{
  "dataset": "simulated fluorescence microscopy of cells",
  "crop_scale_min": 1,
  "head_dim": 64,
  "bias": "all",
  "dropout": 0.1,
  "precondition_frequency": 10,
  "max_precond_dim": 512,
  "max_steps": 19500,
  "warmup_steps": 1950,
  "adamw_weight_decay_other_params": 0.05
}
Rows from block 3 of a small segmentation model, named by matrix and row number. Rows with one number belong to one neuron. Each number is 128 + 32 x the weight over its row's rms, rounded and kept within 0 to 255. All counts start at 0. Numbers have three digits each.
After each neuron's rows are labels from the 100 images, of 14848, where the neuron reaches its highest value: "top examples" is what is common among them. Only what is clearly more common there than usual is listed. The data: simulated fluorescence microscopy of cells. In brackets: how many of the 100, against the usual share in percent.
# fc1: MLP up (model.blocks.3.mlp.fc1.weight, 1024x256), inputs 128-255
# fc2: MLP down (model.blocks.3.mlp.fc2.weight, 256x1024, transposed), outputs 128-255

fc1.665:122091140110117120151114125145156143153084114092111097134149145071075172171132164082106099131140118103187120162142145142106137158105154180111188124119166116110083104134139092138170129161184166048099086049126119168095103090151118087105156122172121138137114172223114180127122089164087130178138147156121132113184106123121110119122181107085157138172045136114112196104156155125178122122146
fc2.665:109176126154182159135135179082147114166125124138081178118096158159125125164111105198114102123157131087151165098128131176128148144137130119096114105147121176180193164084142148096114126107079087107133148174079107130155130118080185156116115150136126143072055132119099121128162113107162110132084073218136110172076135175108177190125174158092096084140153206151141104116184100148146123145116
top examples: membrane rim (98 vs 12.8)

fc1.231:077153153078189170130097121154123141137107140129113111082145128128121093148112071182152095160132127090193092143105126127132126098170141185174108138154158141153118139138177106120129206151160071158167136131141115181127174125133148142131187119147101136128116147101133113144155174048162151149129126112092108156167081110067134137177161184159085076134130125192109099151159111108143151103095
fc2.231:171091118139149147117128155083159206089099162103143158076107121147097078110180164124156097103175127144073174058156142141094124108107113108131127116120106148187165186167192100112126071170108105146118147115104143122136087136126138176161146090143136160138153142157182191164146127099147126119193100112132103159090154148071136108097112080167114123135142161139141125112184104140154074128095
top examples: crowded (60 vs 24.9); cells: ten or more (60 vs 24.9); membrane rim (51 vs 12.8)

fc1.419:130166185176144150140083133116155102078085122089113127153168136114089191109126118153147151083155137145113123199130196128084179092120152133211168159147188153114156107087138156076063140120132132174134149117073124194115130092106186107126127129071084128108115139208103113136114061163038118236183136104133092173131150123110138090134126117114164131106136097123110126170122122058171148121142
fc2.419:106130104105150132133153142109103157060141130139147090104146119120126080146119130092132100166077122100180148108129106113145167172118119135099092174084042118139109139166096083123179116137082126127133127127198148071106154166123112128178175102154150085160068053083125141183171177153215180171097087089152052152132117143102122140117118127146152115103135138159162128148140142184151126155090
top examples: yellow stain (60 vs 20.2); membrane rim (39 vs 12.8)

fc1.66:114131143169140122100134090100153110102119145142126123138104083137166186114106150114130104120146123102105097096124218123192158139115127211153123093124109114087098147126141168125162146095130131154170119155152078123093087149140199086108187139173122061129178137113129128143149101116120127133127081152068125120119169105126086104106105074087119082120088112118126170160172141132111152057152
fc2.66:113077155087102146129119151099073151106125159117135119163073159115153121122133120058082125130082127165150129220177132152092119085088174087126082102103148152119129093125136112124092105099051122132148166102114164155132062159120127136115125113084133121145175141116171135177063145131111138106179172169101111092143144178124152132146175141116133144105075119121122074146137167048171127135097
top examples: crowded (55 vs 24.9); cells: ten or more (55 vs 24.9)

fc1.711:230109081122148089130134147118101155140135172154080084125120140136140186143146108124144158107102149104130119087122132098119139068096141156191131166094187127093104102133097115102094185103147154173126090084255120130152133105125179071123120114114140124180173120105165177136153132108187110106136118143098145175108114157132121134094117148118165127138053116120118127136149160195170116086121
fc2.711:018158188121102098100166207178137116144146107167075132116159106110135101141128136108130089052141116093078158152110122186125168102157069164116088133208140151122170172112107117144135088068185145118159137151051126135100133136142133121133101103132077162167138130202143134079144115195074131107091079116157110094139138148195098138109124069145135117097152166142063160127130120101099137183137
top examples: long thin cells (51 vs 13.2)

fc1.156:133184135123169162074102137195138123153096146133181153142121089151116188120092121138100137100084096141106136156133155139037144133138133145112090116112044142140153126154141130103139119120129125086147098141143156169136154109087087113101164125118129162145115093121106078169169107111124117185114137173137080199135144114123153103134155162094101114151123203125095120152095124087168148201106
fc2.156:122122132194139066148137099059081124106157112130136154104162131114156096141084183117125121131106105119126143105154163136225143118081114105146178091156171185117084138094157115130134126105152124181136129074126177120103059135086164165115096145135196161159139121113106214117121138143116115162155108102179124115074108143128152094062122106074116164138098128122102139166202145161141119114132
top examples: yellow stain (52 vs 20.2); few cells (51 vs 24.8); cells: one or two (51 vs 24.8); ring around the nucleus (40 vs 12.3)

fc1.308:138084082131104136146133110192136098152145147156169156098138162137079090107174142069152172124137177154143126151157117132139136144115122137067093153144145119126124122139093122116146162116230132104146096115132125106074174130127099113152184087130149128111097110103103164137132075135072151082109175177136148068173135177115162120147154115114147096152103131069179094144169111102075140100153
fc2.308:122159159181168137098152161099087189127101095121147081118153142122136159177029074108124121162142115071125151118069177149106151130127103143137164124084137087146134170146183155141135133120063102189095162102158132160148129114148151110074093183145139094071134080111130095110104165124156112169153057161175121186103091117136084120136081116107133150120120092153198190153079159151062148144150
top examples: membrane rim (59 vs 12.8); yellow stain (54 vs 20.2)

fc1.587:136063102157138153120110122118143158142145105118098154119141176149086162126147136118172107109138161121116103116160089188120152141163162148144089084154135119129170135145083134175159091112123138140118141082164215142108197110146110137136157074164101130145128145094123179158180161120139123028123111047174090162146146127096120112132143122164060115205155161119169144069149110128166105106161
fc2.587:101160119078153127090139124117092060137154104135099110127160212101158145162110124106121140162100120125156113120085129095146161162113100147109133055092108149124110139104151093135058179095174160111103164210034105101156039141063132190147106163085151114113145141141166149151059099161114093122152140078138110120162107117099120175097121166128144116179118117132141151073145081132152102140092
top examples: long thin cells (66 vs 13.2); crowded (65 vs 24.9); cells: ten or more (65 vs 24.9); yellow stain (47 vs 20.2)

fc1.179:135085061161170098177144159105135058133086177113166159109102092146134079144101131104152164114147077129144113146121150106133109153168153081148130181190119080099120163111123093142099101124139131121098123128143158186049100129144129136110156058161128123096171136126159158134076112165133056153148072073117137125158149151090125127136179133125033173114059163189076130169123126156119111120082
fc2.179:130185172056147131098143138140120177127129089131142135071103078141095109127152132084100091113102141081121149125164084087156125094207098184129139122100120171138113161143099141135156108107113147116109126127153118112202123131130121082125140153121125166158177151156111068163170132112094197116147172070098116125121154112113132128128096104168196081110173130061062160142143149091165121124153
top examples: crowded (57 vs 24.9); cells: ten or more (57 vs 24.9); long thin cells (49 vs 13.2)

fc1.496:138161071195177136116098143103100113144134171162158150153105125104062185112108119083143136145140194145145167156108136120167090130131092135052139141115119105176158178122071116162103132162136140132130100110165186140075153174095158065118121078120131172149132135152085129147040134111129110223133136056108112116140106080171092090163153138179114087108129113114146145190136057082093113100146
fc2.496:093174137107114115130158130097148102129044083144088148157132121152147134147165101030101128136178102098141094175143103105169105136162116162143141152186127148107132120181166153097111122230138101112156126073056054104158134117133155114138144169124056127124112156103132146123152112164099139100149155063164198116187118111139142144159149177136165167125099107113163106112114200160046116111139
top examples: membrane rim (81 vs 12.8)

fc1.130:119101089105177151147115159154204037080138104104133139120147162106114146138105121102106143125155064079107122101135075157128128104153122091146095131109088117107130196141173114170133089057126100086050143085155129114113178155079163107129142112108128122159084176125123192111136109109145150142121103097109159117139138099157136137139127136116178076136139209091170118119063122073125166079119
fc2.130:180117175109123128115198170135087158113080143151086168142159122130131148136127173110173113148122155132142055117099128100133114107124124213142110115118113150118140037117109126157111146110101143162119110173087172112098105163137162169133125159137146200181123141116144101107148103159135104125173169230147154131070072134121145113204141115163121115094145144121117142159177102173128148138142
top examples: crowded (61 vs 24.9); cells: ten or more (61 vs 24.9); ring around the nucleus (31 vs 12.3)

fc1.274:110111099114158085142195105135129109072140083134120080122147176242152175166142096121125079104136177126113131139070110067080143154127146096161102180110123120123106144097095122105115096074150131108114136101177089122102187114115103107192117153102106107087140197164124081143130105169108214079136141102136113169159082159132118148139124087154131127097178212072096099137172139171117089130156
fc2.274:135137130151138127151146079131169139151135182114105161097090182119096064133178163066115155081139130128112119148196154199183096131138155150151140152106117127169153129118104132191111139093127165137108110124110161131168131178163169166135108134149144107119158099118115150131158152113125138209180116138140145112130121189076144072152144149129145136112089103161157122120106130132120126128132
top examples: long thin cells (99 vs 13.2); magenta stain (40 vs 19.5)

fc1.569:109071071098148038152138139135108082127114116119082138154175100120153131181125104093100146052120142102088080110100200131104155160110117123096157127086098095125068136150127113107126127112195065108087164151140102113191070075143116088100154115143103107181096114108155162104138143162120112171090130163094114112133119147090150184167111087105162120134133160129074125162122127111132117147176
fc2.569:090123161122179152090112152107100207117169154142120115117199119172132123124100086152115143188148151084165119159191090114147145157086116106104111135169162111162151110113131170144155105176117178150121115081174138140098189163136175115170145172135145139072123136124107123137088122135157131134106163188161089133179096161130058134111123130188106144090117110128153091197171127143136086122149
top examples: membrane rim (56 vs 12.8)

fc1.612:173177119159119173101094087091156081096121129185160108119169131133136147077129072113164155098202122104158081167132191119134123111105167142109133140128101074109135102153111138170118095141156173149112054102156162152150051180170157132114123137155142154120049174167113126096145148117185143135095140163150066149181163126099151154125126096147099135140126130101137090114118063123140128162135
fc2.612:147100150122071201127170123124129117153082099150105135152097117175093130166168154165169115153134142206074110100150064108114114153114157144149170103128187169124143096084098131157151146103131106163105089210076138095138115130159159126149079167115138138112130163124149140089177154163144123122145071182102134069093114168111110159115091163109140150111108127119128163119176130144156068112086
top examples: membrane rim (81 vs 12.8); few cells (64 vs 24.8); cells: one or two (64 vs 24.8); magenta stain (41 vs 19.5)

fc1.745:112119136141207094075164148119088139055179146125123122134059116129101165137117067071155117123146081172129142135119084121127120098075105121220204125086071138094107140112110125099151155134178121080173097129103121125085087079129126151061123096152135140103139144098084115115063149181159178198164119128137100142146152084125117146135089120163131132121125099132143126163094130078166102168131
fc2.745:091134080080211139106098132115161146152100132107140189135097114152140130186159172177147125129113138133133142126078130118114185142105156085112164154107166149179199117124179150117121147099144146175111140137108173163038225081131151128146166113154173167055141114112167132153136153046135144113124132117130142178155111141157167091049155138160111089152183126108142118178223151078166149126124
top examples: membrane rim (55 vs 12.8)

fc1.738:131080097076145069093121102110135122134177126077135133126103143122161127138111171066123121121149122114119161162125168081131130168084149129051219146127068051173167181135069077158158143075147095065076130182127116103150108116156100156109131147133094099117122114166145150139101128057110123134142056113161108105114144120103049161149090138151187139135121131136156143122055141108063141150165
fc2.738:076122078127151152153162164131135145207071078226104108152106120134123152094080119136118124201094167154104104132125113151154129127087147154185054143147187180150116096129152097154083145156152126164105080118139173164153068128122097123146164141107190164114109084102131116115129136191131149133110143151145099178109138129113178126146173178143126020119098172133166085091228127109124159083138
top examples: long thin cells (80 vs 13.2); out of focus (65 vs 20); magenta stain (47 vs 19.5)

fc1.445:105105127156151090112141102140082161067130140196204105134120059132123106105117108190177153196161074067165094140102094144112105183097142160134151121139104163150107144075167105124107183148148080223142157171123141079097106186138124043126163096143137124116131197166120082133110119082154176077125151127176094130101136100193107151136143154128134182082193100120177166085108138091140138147112
fc2.445:078158153121128180137155036082130116040108099113191146135158121112100132083126100166126123131140114206108139097103135130122113126080153079098094162148120103137103105153159157091144094165150137057134149079166167141182127104139166150068156167159167123067134048061112104131103145169165099122178136126142139106122112128139140119109106079201121145124151104108117153133136132134112120111153
top examples: long thin cells (74 vs 13.2); crowded (51 vs 24.9); cells: ten or more (51 vs 24.9)

fc1.407:088167104089098162114185080080182195080157149109150107106142120124131144148070109151176144080113111144138117092123101119137207159125124178133160083134167115152089198150115022098106084100128100122136089118126150117118147090144078157107161169122141135117155114079135125120128116063111123167053168164162135119075116144110137130091111084126169173112143136156129131136159131109170123156159
fc2.407:083153148087123140103104132142147126109143111135135132193104127121098177113057147028151124137139162103145156123156193085040113132101168127109122126158078140164158102133137091147147101090177169149079147178160164173124141165078128088132104130126137084174073110072082121186140140141145120150171146109117223145130124154115135129156154160104166132127146178112131156086141101126174085156159
top examples: crowded (74 vs 24.9); cells: ten or more (74 vs 24.9); long thin cells (70 vs 13.2)

fc1.581:111113176149089089149122147171130171110155112142133151124178142154121146125117119148124192131125132118175156153128118126130136128147147157120138107098148106136190099127112131145108088122150111109130183155100101103101120088143157123107199187100179121175114049094091077146164110108088121032150034180122220148110157120169143100099118130166086145108101196170124168125117106067190128220147
fc2.581:129125106107197160126116140075112145118083176141101121135117171095140090150105098174165065115165118136102118128138125158158140146162132086119096179115086157129107131131106165110170199148044106150131086080121173213123135179169144130110073057170083174087109149097135121179099142125146120168144233139120108113111176086175130143165170089092102123116144131071088108131160135139153172083104
top examples: crowded (69 vs 24.9); cells: ten or more (69 vs 24.9); membrane rim (41 vs 12.8)

fc1.224:126119153130136111111153145125105156091131099125180148093124194108102134134102119112078120063108114142139139145163151141156092165150076132142139127079139121141145135117130097101174130047101135126119170110104069140103064060131048098121198155182124173126142110140102122092159087147109104064168163104082146172160174140084120133138124153133107159127087131102131143095118146143122071200096
fc2.224:113184144125098157196108147137157099121138069079186146142155187128153058122095113114181120191179111081120162158134151123081068083140103165152107211148134059088131121148111118155074127111174134146160139152121131141207195161168109151134099125040162090115138118156136126114142153091105142138125092102155128115165118099082125121136135126116118123129131113120113132090174096146171084142107
top examples: crowded (68 vs 24.9); cells: ten or more (68 vs 24.9)

fc1.125:115169162197077117133107132127136105155117130066187124018141086134167142133219168120101114152108161133064136201114137145127123101162134139115145130140109110140093166118072089155187118115117150109145080134086103148157177088126136117123160101164141193159131143144125088184139083111147132123091138085087169096138188085113124125141152135182115140122136107156150131096177122154187142123135
fc2.125:151130145246146163168099136135099098109157133096148092150142074155158087159097080124101105113092111111105045119135171131133148113138115157158142155134120141094188097152136181157125115163171156179066148154154119117025051142113145068184133146141132102110120115120111157188148148173102141204092165155074096159067125154133190117124124154102120123132129114096162147086122109118159146119165
top examples: membrane rim (43 vs 12.8)